A small masked image model, trained from scratch: decoder layers 6.
Rows from block 0 of the decoder of a small masked image model, named by matrix and row number. Rows with one number belong to one neuron. Each number is 128 + 24 x the weight over its row's rms, rounded and kept within 0 to 255. All counts start at 0. Numbers have three digits each. After the name is the row's rms in percent of the matrix's.
After each neuron's rows are labels from the 100 images, of 14848, where the neuron reaches its highest value: "strongest on" is what is common among them; "patch colour" is the nearest of a few named colours to the mean colour under the peak. Only what is clearly more common there than usual is listed. The data: rendered made-up planets. In brackets: how many of the 100, against the usual share in percent.
# fc1: MLP up (decoder.0.mlp.fc1.weight, 512x128), inputs 0-127
# fc2: MLP down (decoder.0.mlp.fc2.weight, 128x512, transposed), outputs 0-127

fc1.402 098:139223146112086134108149125127129123180144120115126108112135093128150140138142089123153131126214072121196153157146107102103121091096079117118145084121149150161136108157088130101129111132139155138142107124110084105153123099140161172128105141146129086120106118165111134123121119136109105138132127122135127119129088131116125137108116115119143122123150107150125112113123116130107110128120
fc2.402 088:068155158124129126142136106112095103106074165117105086116096114125103130091155169115104123142089092130135118109133180128139183196164166145124108179097136110135144178113128121129166139178124143126133148115132146120120167113128142092130113152125118129148132094078147144113128130134097169138120110139094127139113119114128126123118130127149123142127089142136124176135084132109139110131119
strongest on: rings (100 vs 33.7)
patch colour: brown (31 vs 9.9)

fc1.471 049:176123131194152118144163153154137165137096143094107130113122145142185134136120119114120118106130130054093124151131106119123129144140126126109140115113101140157141152124127117095102129084128105163121158143141135113140124110135148110183156125154119147104120166165152166162109150150159137154125080070121121143143129091151106135103098109120071111148126104152108121129142136104107088122109
fc2.471 067:102104135139141127109148123146082159116161137149145104131141109093120112175139137147134137123189123129118125129152156135088038157155157074116118120116171126097127124107116142124164116148115090121119158125153122111095139118130127126114144150182156157122166170122129145107143131075172128095143124105133117132113108131108131150086142105134128163165117114135104137115086119130180116121142
strongest on: ocean world (100 vs 14.4)
patch colour: blue (83 vs 0.3)

fc1.320 116:131092094113130143146157121163122170190167141109146175091125146184137137149141119097124120106125181171133112087098092093141127119122096131144110130136105146148142102121104129123113105141118124101122156143113093114193160119140161168141125128109145105123093143155122151173156140179133143155122124125114138128117117108095118132160128133117104092167143126165109108110138136098101155113147
fc2.320 122:111116135113134123122159140145120149160099155143144093100104086054062140108107108130126145130150181144107124122144145128180162146123111099112121094145120122140115121147147128127166116129088139150135115135135132097102098116119154110150152126108109141108183100137118139092111167082144147091130143129107117115131147116167171143121174182153081129111114116102159121109094117153124127134139
strongest on: banded gas giant (73 vs 14.4)
patch colour: pink (42 vs 1.8); grey (35 vs 6.6)

fc1.106 107:094120171152160149115149120187111214091191125143133125130152154122117145165159141141134123110120141109105128131137130094139103112084124125131097104127098101132128134113094100142107131130083135109122181176151184131162098151113157135132149110156141127133136149123115147118118154138160145183118098091132146131118130098127112106143112131127137127148101109142102110093122118094119117128086
fc2.106 124:108130124106127113130139133141138125208115135121193151137120093142182102087120102104157068147166147103130146123124125125160121103163126126149155132124121159128155126123151146091127171109150152108121125139105101106148141143145123081141121165124114131120113121130133131137152142136061144119110121134106125107137165112140121121174116175139112129076093143096140134184116154134123137136175
strongest on: full (72 vs 25.3); cratered rock (45 vs 14.1)
patch colour: grey (52 vs 6.6)

fc1.359 109:112192186144123128106148111195116192112170121155151135156142137111120137155145131127143110130126085086126139164141133094138120097094155117152104100120082099124131126131115087128112133126102123097103168173163161136139106136149157114127162125154133142115155159123115147128138162136148155153129091112130140136099110088120117086121100127130144143141112111141112130102073116098131122103114
fc2.359 130:106125131100134155110152102096131107165137094064165180137145118151173125117116131129172100167164137121106131102174120172115099111146122120101154138159114149179165127150146167121148123107122131114131125131132112130126099156118114173116092122091140122112071154136128144173114147112111082122128129136122130090126132111160127111145105137123135143115104147107131164190127106124092129162133
strongest on: full (61 vs 25.3); lava world (59 vs 14.7); ocean world (37 vs 14.4)
patch colour: brown (50 vs 9.9)

fc1.478 119:068106147147155148115133126195113187123197090121147124127141153142147137156149137122138120134146174113114128122129097103144109087098111134098119141116132109118144142126105084120089119116074135100102175186160159140173111154131171130141142139153129135121143129122120162135133130148151160148135111091130163148119108109128120132118117125134126134158090113136094119108103120100112086143102
fc2.478 134:113137116132119116155141144143171119191096128161171130102109094129157096108127058105134060145129145122128126137114135098188165116151115143150142099121117146127140116123148147092131149099156142115139112140113107107163149136133110101164137161136111136146145102182136114122127130142086161105102131144096128109148184119129130117133115161141090088070100125120139120141112162125131133114140
strongest on: full (55 vs 25.3); ocean world (40 vs 14.4); lava world (33 vs 14.7)
patch colour: grey (50 vs 6.6); brown (28 vs 9.9)

fc1.64 139:116106120126137137151137138178167152178153117139171135120139152143143153158160160113121104143123172136130098126101101117132147126141141136142111090140121144172122118113097092113099134119100148107106122132131176126192146124137152169142160119136137140114119183135149158124149141168138189159133149108100114090083100093106121091108101109107143132156083133119119104098144120126098158118139
fc2.64 127:112138134107118154141132158162116126124103124075108109114139095153114142139131151096160151143197131136101135130101141086168144091175092099133131141123109137110173078180124138106144145135135110138116117134125122104170147148136147139142149099113101140132106058143111120137174145090136098112136125119091110124117176150119127127118159181143135129167154108139162154147133116101096125115141
strongest on: banded gas giant (90 vs 14.4)
patch colour: pink (46 vs 1.8); grey (37 vs 6.6)

fc1.353 110:147175093050099106123133106139127176123157127147121149146141082134164117150138105157111061146129150190175142147105117108131124106108102127164119124123109142139127128091113136148164140131115139149154117122098118091155122106098159125156136137151120140113135138163127156159141158111113117145140184164131145091102104103133114087131120139107134090093138119103117101128091127121114150133142
fc2.353 118:125095129127151119095106143157094104098138127129116140132138150116098171152123169136144125080110129097122133136132124126101078137118164138150111174078179123101169075143139178108130117083090130129127130128137182134116074140148137143117117107157131156140109151100152129149159129098146127127134115122143142118106104142071102152106148154108102167153134129159134113152089127133145141120082
strongest on: moons: three (74 vs 24.9); rings (62 vs 33.7)
patch colour: brown (93 vs 9.9)

fc1.27 070:056109105042031128117101153150149135145133132119142111131133115141144146150111128114109139112159108172146138133121161125160108116172142125136106153131108125131131145149143148086151143144145105097065141126101107102108086108117148116144133139173136093139099150112102129149113157132105143146137121110124172157156112101117118159151144121140130119143146148146121135129150111115149128147154
fc2.27 064:143115123150144132093113111108125152115143099129129175165100147087158130105138089156115110123096138151127126133138116103127163108130138161138134136068158127070119125121111161114124163149103108146171138131159128111150113107139100115111157102133155128105098104142153109133120071168133133113098128140126135116139156148142153119145089091166146172116159113132111111072129120165080077117088
strongest on: glowing rim (66 vs 40.1)
patch colour: brown (52 vs 9.9)

fc1.372 096:136138109132135122113081131160124134139131137146169126147113123129143136144151113142130129130160148111144134128126114111136128081139111112135141122116124121156115098138101087098122115104121131068138182165112106067092032065108131109116142083161130143118117149131129149140126143111125131147113121154167200186152156135115132100124133126125153108137089125120128090126159136134133148126143
fc2.372 120:146127134121128156127137145117111125123121130106100162155131162115174122128093129123110171056088139125108134134142133141118116113123156118118091120116108115138150185104114124178130162158131131152133112120130100113127128136151128116107131131094135137120105081055138110093129104124087084127189107138129113130143092155130137166183155100141098154149144125105135162121077108167108122138150
strongest on: banded gas giant (45 vs 14.4)
patch colour: grey (25 vs 6.6)

fc1.464 117:127194122071069119099114129138103126105127119098104108147136154126115123087103178130111103112147073178216154144138140118117112112105133112145089110105133142147119143136124084124142119141117150127119155139119152115192142083145125082137139133127113150126129158123123165165133131152099130157129132132115141139121128117092150122133123141169120106178112149146111123119121128122129164127147
fc2.464 078:161092106090134158126195095119132121149123131120136112129122111124108128121087130113161130122086131158100101105154132108148153151141142154135161112117112131163132125154163156134159091161138136124137117145131149139139093139106104187133158139119110125115115101121156118115095098046112099127129131126149126108111122174136151110123166131145140170155171118090122180125166091111131094155139
strongest on: glowing rim (66 vs 40.1); full (60 vs 25.3)
patch colour: brown (30 vs 9.9)

fc1.66 058:145118187147171108139171142204121143100123107158121150148130142133123136107143138108146148125146126073070119160140119139135065099115115106109101115127136135116146111133116076089140127148141147125100197198145163126148099152140144150156146095156118124151155116129154149110115181132140107165128105083108122146113121135105104122118132121140117125131128114134130124143122151138128131147120
fc2.66 071:127087140133158138113136110136109146153168145109115129099131133128101148127135127132135108097114119129102151128165140115088090183164132093092127113158172112138120102130122150128133134092102079097125135143118121149131162128160116147140106152174166145098145162105117170138142095100167127061128111116149133130126095119139130181078140122132098149162116122191143139114082130108141119103118
strongest on: full (58 vs 25.3); cratered rock (54 vs 14.1)
patch colour: grey (53 vs 6.6)

fc1.104 054:105115107145139099114133123132133127108098123156149178120112145090117092144130112172124132138162123120088100169143146107123102167153078148172106117105153156133148146097150154094141143140138160129118171184159138093120140141128123104163103122105158109129137162131137132100133145118133108118161138106089100153143147159135125094128137163111118081086070109108104092121144100107142152131094
fc2.104 088:164131138136123140123166092109148156144148146112049097103106131140139150161132123088152154116101111107134116119122095147149144119106163093081141136137103121104112174132145093113120131104129078136162146156124129136166142107149173132113102135156100145109141102119135112145102103126145151122076122133113132109153082109127125177127097110109157154130159178147152139075101146130118143116150
strongest on: polar caps (86 vs 26.6); lava world (49 vs 14.7)
patch colour: grey (32 vs 6.6)

fc1.112 043:166130095151159122132162137150147113159111127162168160153128134158130100128101168141099115151155152076092142162161172099128165178136114096128116166144123153141163102138123165126104132139089119175160104173156137107119130105133108138141116152166099107120125129147150160143151113110138115116157076108139108130143113102134116102116129155088092131127103115130140105160098094099142104141129
fc2.112 076:127146138140128122112132134123090140098159159133037098151117104127138124154137123081117160117142094116131114117116097149140082087118160084108147111119113143149102200107151077088140127155146139112128140143138128114137140086143111110128145119154114146096190127126125110128133155151161147139116124117140130104110106142124121163135091124118175153182139157151133153106122118132136159114158
strongest on: banded gas giant (58 vs 14.4)
patch colour: grey (50 vs 6.6)

fc1.274 042:143118092126145105150157089151130112134106126141132113148142091131179099182082110146120109108122115114108125136158164115137131122182097159108115106142123108152120106120083119145143151135117147082124108096116111136160130107134140148175149079104144115124161130120140122093132174141143174145137109146159137132120182116157139142126152114127146152116095133078147109137183087101088109110113
fc2.274 079:121131124109113125113105116141130151157182112092080132157082141085107171138146123149145123115150141115114129127149102150149153122089159123132118155135123122082138177119177083139119090131143099172175127145123090136122137123110149091121109159092121166147111095178125122139140118114133124112117137137113116111151114110119142136159102111169158094088178129180118131102087144139135110119153
strongest on: ocean world (57 vs 14.4)
patch colour: green (25 vs 0.5)

fc1.85 120:094148168134144108114117127155111181147177122128187110137155150110139151152153155125126111110120107098145121163132127128119122101122142118138096107132084135120118128123101087133114118109085125104159172176133165091142081127114121152124138109138112123114126154125138181116141155161157172172083106105140171131098133109116116087109113130087126136158078105100115109101115139106134152125115
fc2.85 108:132134111105139128099103099107114111157116118109161142118118133153168166111122167107144090139128141101144128114152124182144118094202115130119136163125120163145134134103122180127162121157127131094158121137114111127149094102135146129103119125104152118099076161114125180161150101130085136121076115118114152148121151110128135143165120110144129128122150176100097143153101147149113136114195
strongest on: full (55 vs 25.3); banded gas giant (53 vs 14.4)
patch colour: pink (34 vs 1.8); grey (25 vs 6.6)

fc1.273 109:126134104100097109131116142108091135173137120149130125148138107131137128141098107103128130215181124153159143132134097122105165112108130127146141145179130118134136116113077127092130085135148139162096100093062086115144098095139127110132151139127140130112128148167121146132130173147112147125176197139136124084121127146174121123131137149116108139118101131131127133096119082117127127119147
fc2.273 073:126113145126150177104196109161095126146130126095142111129132136108163165142149132134161080079096139118113126148134161115147125124153150083133139150070146121082170100126200120108167124098103129113142139110156122117133122130136121092109093123156133165109087138114129126123109118118145129134115116135118139120137110104069103134148116134149111130142132119133119144139129178161099071139101
strongest on: gibbous (77 vs 25.4)
patch colour: brown (60 vs 9.9)

fc1.484 077:083127177159169128126139152196141183138184138122137134156139101104138165148121130125122119132135110123100114139157124137146093130093098125129122138117111119128148140127100107115116111118126175099118183190153175120142116173116149103153139118186150109138122141151122147118125144156157154145130105079111142132141105130136146121134099135099114131159108122132137134115113091126110082165087
fc2.484 076:065130129124123137122132095126128132187174120113160158083114119109121106085136085132166046128134152104113146136155095092115159136152151167135138129149133142139148107154146125090153118091132143117150151155105114135152136122145105120127134139163142158103113154156138139171172085100093110120120124113111118096129133118134099164129109160142110119125105138186119161110125140119145125134161
strongest on: polar caps (88 vs 26.6); full (61 vs 25.3); cratered rock (51 vs 14.1)
patch colour: pink (44 vs 1.8); grey (39 vs 6.6)

fc1.26 087:091117136134166144133120198166121123140131129107146125163122092095167165126146108139126115154159149101098144144156126132105084090132064123114106108138164119108131099137101078080116098139155133099090171187144170133150116166152140133149129126148128136136154153154131137128104146165139132164127101105120119149148156135124111101133108122120140104122118098096125121119093106144099116149101
fc2.26 099:109143130142123142134122108107142172137158115123074140048129157137104134128149112115142089098089110114127121123131104106144182137141189125123119155134102076117138137143133129120138156102111114140155132150126137137172136140137115126120112145172128142129132133159131117155148094082125134111116135121121137141129081089140105151094114098119107140141158142217099157081124127144149121106090
strongest on: rings (100 vs 33.7); full (53 vs 25.3); lava world (33 vs 14.7)
patch colour: brown (40 vs 9.9)

fc1.151 074:087116163140180133140131173139146141138160093100138132137153125129134147109148141166141151117123154088128114140174121134124101107130095142118108114097141145140125139124111084091134096104100125106106178198169145170151077162114154131142139116156113159142145154140139128147111157173152118162130116091108133149134113110132113105150143136138111114174083105098101143110132096139128093156129
fc2.151 086:091145128143129118142103119111147148148154129151122124068131121139125143129150098110159067110121111129134133122133115097150141161144189105137141178147130117087152110140114151096143152106142093111149136156122103138159148134136139155142095165164145145128117118150129128160156121091127165090100124123095126140129112100115132157093099105113125145104136148220125133111081162127149120100085
strongest on: cratered rock (94 vs 14.1); full (84 vs 25.3)
patch colour: grey (96 vs 6.6)

fc1.163 044:116123146147119132119128109104157156105085142150090167171116132151147141102135132083113089099114124109106147138159135127143130160115154091106155135142100099118128155166130135147156104142105153136087145163131086131108138098093159105182109095164106167122144116175170145193108146122126129134164115113144153157148125151105137094132137123102139166078119131150134141134139125123104169123109
fc2.163 058:133133126124130134142124138157072137092149135092171131124101124126152096141173087179159148160147121155114128139147129143067084165169107124113173125101175161119119102131144159131127149125102127143169144132142063101138134126137121148120141114110160139127088118093115132097155112159119091138074098125096116128124131103130142140086156112098104124133107139111120153134112124126157107134164
strongest on: half lit (74 vs 24.8); cratered rock (35 vs 14.1)
patch colour: grey (56 vs 6.6)

fc1.290 108:102095115113141116144185145190135148114193144165157154162164109126128125147145131171134098114161197125103127109130115087127116122104145125119105111105078156136116117141087119122140119120145174104097169175116158110117132124180127161143137114138117149129117142148105163117154170134138119193132098117120150123136152129091114131126112131142112105150141127154094123122115137122129141114117
fc2.290 104:128114125143142111155103145152145146162114165135110122105079130112101129089125117092129120109109136094148147117117121104194170121159159165175100130131141112102140156075117116112119161091122161106137131120128124144132143124144132055141155153142139114148189125121128127105168098132097168100126130138123129114145110079150157141144141135189113128137096121136122158092089158130128120116117
strongest on: polar caps (80 vs 26.6); full (73 vs 25.3); banded gas giant (33 vs 14.4); kind: lava world (33 vs 14.7)
patch colour: grey (38 vs 6.6)

fc1.57 052:163114164153139146123140139168130148138110159114110133062149079141139132139132081167126114093109154151123153127154091117130109150088129125098170138144130111139105121120153138162141129108184127146120094116132092151160110112149141090137122132143138108113143087100141149092101146117140104138120123150122142114160112138111100186165145144135168171114116113128132140101067096131078119150123
fc2.57 095:118126117138136121148101136109136104152134122133156109174140162110088126109132177100138108175158089128138129125116155144176181084154128121146086115138124115154135123145101118118090105128090169113113141112143139125120131133132123101098097090117119118167131155146123167135166148148097155134126128128129118147142143126112121068084118140130112075111093132110137079150180159174151149095147
strongest on: polar caps (73 vs 26.6); banded gas giant (36 vs 14.4)
patch colour: grey (34 vs 6.6); pink (26 vs 1.8)

fc1.360 138:093133104054084118117151135142148134133139149147131150141153113148162127151151133184126080128160145165171157151145106117133122126138126124117124151128106142124138127127122120109140116132147130058138114075058087078143146091121150127166154169153143129142144127164130183145151156113127136137121156178140121102097114100116127115123115141094153112086132128105120121113132128132116121125144
fc2.360 137:155126128135128166132163114101134103101092084167110088126136144104106112199144145141114144128112117119133086132115141141126118102130128153105099121118093136139159125119127111178132113126151126147118138142174193095166136127129164127116138123114096113106083148095113100100127135106163119087133111108119164119099120123104119115204152110118121126142168149091121119187124122162133138142118
strongest on: rings (93 vs 33.7)
patch colour: brown (80 vs 9.9)

fc1.356 048:120149170142138145146139126172115152123118132133146167105173160109150118126106168129152147150120158070077120152147122127102092120126126146162134114088149109118111147125102123142149132127124143172131172180161137125140144112133132112166152137140108120110166169142102127117146192117157137142139069058091153126124138148118102128112127120125108092156123114139097100122141088149115143134130
fc2.356 065:143120129141139135093142121171099164133154145142117126096137107148120172136156134123131169115145074114116141126121132145077078174145131100126123131180158118095125136115117141106148143133090056096118154152127123147127174144161162148098082121176136134110127123070123122141136128143131142092141098105129141121120079151121125175121117122123148174123126147149153144105085141121141109104127
strongest on: ocean world (68 vs 14.4); full (51 vs 25.3)
patch colour: grey (38 vs 6.6)

fc1.177 070:110118140133147091138169142121136149168144184152120151089098141170147152068159114113097091117136110134118153140126127116120120120161162114115109141170102144152116136094076156141107143115160161142134120115118134091135124103124118142150152109154141113112120156164138118116102097058135112110142097131128140082131124128132107115117139159116179177138153152167126119139097149140119106155176
fc2.177 089:153128118122136120122103174174149118113151107098127131166136165133109118122129152125146138146140170134129140138149126127134125148119101126122114101094157098088147078148160109115103074123112135115118150120113116165094122177105141091090114124148109161178120126129137159147153151170135113177123105128130117145139126137090071130101148122103099081098095132091082099128164163116153148105125
strongest on: rings (84 vs 33.7); crescent (70 vs 24.5)
patch colour: brown (38 vs 9.9)

fc1.50 107:152199094055113115107147118149103177113151108117141129164131125112137123112107147174124066148140134187188140152122117125116111106089112110148109118115133161141135114100123116117137111130116140165154101089079126081150118082128126102162135116121114155122128165145114160137134146116107119157139176170119127110121111122097128123128111131142142116104120117125099126125095114125117151143100
fc2.50 119:117103136120137142094119106151109107093145127126132135120141114111119168159103161113167106082130140113108133128117113111110105159112156152124144177080165123130175083155148192123133096112120123138119126146120161127126072127123143151094129114178131158125105148118138144135140124092150148112122136120129130105106103114113100146073156155112100161177149109180158160148098154094140135128100
strongest on: rings (81 vs 33.7); moons: two (58 vs 25)
patch colour: brown (92 vs 9.9)

fc1.486 116:147159168142088118122098107170130136138142110130149136110121110152141121194169094135149124122110166156200195184169140121151148098154084121129098131102071129144090083125087118110111141126128112117086147149120144118147107134117123156129124105136137130136120113148132132114123119167124129135106128110121154130106142106111084121151128124099067107146123120115114123115114091115111144112136
fc2.486 109:172148123134123112129133095064106134080125149111145114143128142115166133118104161138133125122171063125125135125129141165118088159048139123108191153155159141142118140112144143112152113153157139138147114126132096124112122115104112118140159164101121142102134133127115176145063117117114120141123129135146109109117134143116138125139119145091149137111121081117137145152153206120131107149132
strongest on: banded gas giant (75 vs 14.4)
patch colour: grey (54 vs 6.6)

fc1.221 117:106131151118125129158079142158109161130141104161158117141125124129148129139148141136145129141122130084120120156117092136168164090138117126129125115119108117121136108117108094076115119120138145127149195149113128057135063099116117127129143074138111114117131170141108138134132139181162133150134171177163187132137143110125098101125104131102133124174086118118101111134154114135130135107159
fc2.221 113:164111112121127123125134142090135097119134135137102154159156199154149145150114089136112154097081160128121129135153119135130113090141150135164112105122098149136153153095104144160170165116125118123177131122119124130086127104123146154139127128133122125149091103074124113122125112119100115102100103123123128163167095167141129153166129089153084162108165158073143141106098095150121133152124
strongest on: banded gas giant (51 vs 14.4)
patch colour: grey (44 vs 6.6)

fc1.220 069:123141180144167131141125138190125136093160140160120144131170142136113145144148156156134120107137141079078118151133124115140078096130127132124111112135125113139131130097101099131140105129129138131091207186151155137118111137175116128149168129155112126132156131145120135122156175156133129208132084094111139126098142115141093119147129121132146125164124123120097128134110136105129157112100
fc2.220 082:099113135117132145084138118174110155171186111101139142116132108125140149121127130114145088131160131110109147111153137122091136148148114128142117122155197131132128111148128137100127131112112117103125142152117125141144161178163139124114105150152182135111102137092106161152139129124134130046113112123144133111143114112161126141124098124135114163125097125207164156119075151114097132138099
strongest on: cratered rock (56 vs 14.1)
patch colour: grey (55 vs 6.6); brown (25 vs 9.9)

fc1.138 091:153115079047061107108168137115142148164101118116133147135120131125164136125112106122117114135192134207176135160135118119115139123127106127126123108112120160137139115116106100098135115111117150153180108105092087104163146106159150158164114132123123113118160138152111142171126148162108115146114145158145139117104140120107115131117134127105122124112113131119099114112100111145115095160116
fc2.138 063:121117142110156137081170099157125157093162071154137139096174128114088122149125159108139112139139156114116130112128116098115129142076139121169103158133125118127163109169102155139133096093103122104114135131136181124146095136118135148107166105177125146119071162131117138127163143080176119103120117120124140113124122122143098114094131150128110163172144118168150106140102162126139149122126
strongest on: rings (100 vs 33.7); moons: three (51 vs 24.9)
patch colour: brown (64 vs 9.9)

fc1.303 107:101122143131128124134134131117115145127175126127120110133142130147127117132151126133132090118131141137157136107130112123150152099122147145121143156136056134115152106122125144097126137123115103166204174095116089085152131084136110138142142140108129132128124135135117166119115160180168148141059142226137170129111098100104111107121100130126101104126103137109096111150114128119093118134149
fc2.303 117:130149114115133121092139112132117117129109126166138153145120155090139122135117127125138132113121105129115123122136100147146110155098108136124137185109120132151118156111123123160153137151120158098161148138132123111086125082152153121116139104152111113093164119080146126139127098117085137151022106114127143165132142183162154158147126107133137155103142151140108111121144109132168131137213
strongest on: ocean world (87 vs 14.4); full (66 vs 25.3); glowing rim (66 vs 40.1)
patch colour: grey (31 vs 6.6); green (26 vs 0.5)

fc1.238 139:107153145123137110095148110134157155106126157141133171141154142125130127136125103161142117155107136128150170157151144133148144133095096111111104141131095146109150120096100141160139110120172130136098089100119136132172166143126165144155151177165119135118130120120143137137135151138182134138130160145094114104079112091125108089162114129120092079103133100122086124148072115069108097129153
fc2.238 134:118119140135106147145134123157133147121141117106068103076150120189167144144143141122116112129147131124126123131131114120152116078147140120145140120128137135100135126140099124094122156106162123124107127126131142146179146141143097124118126090130114116144118112139119090138180141131123098117188122141095086091104122108138147134141134131134147101203173093149168185132148080131072157124117
strongest on: full (63 vs 25.3); ocean world (62 vs 14.4); banded gas giant (32 vs 14.4)
patch colour: grey (37 vs 6.6)

fc1.449 043:149114161149160088142139099096134126140106123177153150131131112141149107088133150108134136135166127115090098160121166133100126175151146105096135136140095147102099138154120134149140164147154139152151130179103112091138133119103132101187150144143105089116118146159145166135101153134098148094140092090101148110103107093151141138143086144114145111131173104130150084154148102149105124108117
fc2.449 076:127157140128128125136169144194096127121135145065138135105140099149118113141143096159142183134124114118129107138129095141090117160109123125109156090131139148097132167113137080149138136136158117145112155156115126129084163124112144137094119129118102133115165087075134089108172123147159123140134128101114122123121077106153108171142111113115114105139132159168086176106116143115161115101134
strongest on: rings (71 vs 33.7); banded gas giant (52 vs 14.4)
patch colour: grey (49 vs 6.6)

fc1.160 066:109108127138132104164168162139169105099101134130161130099143123114137107108134093136162082141120104135112130152148115104133153128167148133132141129109058124110131137118104141132129113117180168083154108137131105096136145091100089103157150131118144113138149155184104092100139166141131082149123131127095100112141180137101136109142084142089117093156133130147117152134132104139143127096163
fc2.160 091:133132127110130120086108152201130155170197141097093144176130132132147156110138148100139127125139148102148135123127093145121089088122112096104104140173148093125144128114134099116112092097130117124118117143118105143139109150143163127133113154165119136167138104150094187157149129130134162110149127134150143111146083102125123126139117113096151120087140144130103130083110178115085145142107
strongest on: ocean world (70 vs 14.4); rings (64 vs 33.7); full (55 vs 25.3)
patch colour: grey (54 vs 6.6)

fc1.208 100:091133173126130132116131117164145147143113133112144121109157127112132149172163124132099117118146124081116134146137108095097088104113143116136099084107152164123113100114104084132154149094111142120158187201122165120139126143131138136139145120146131127124143150127131150103144147167146147153063098147142159148134128122106145112172091132102132128142118084161122146095101104105075162116106
fc2.208 094:113116125125117142118102111138108127165164126090153136161160145104145147134146109128139150094122109117144123133113104183110142122170106109098173148136172140103089124120175150140155150148129133100143119134118113093144101122137122142126097159112121135080097120093133158117159128127115125112142125113147146170105131187133101143133126087094103087124119169124063144155121179133129091138183
strongest on: full (51 vs 25.3); ocean world (42 vs 14.4)
patch colour: grey (26 vs 6.6)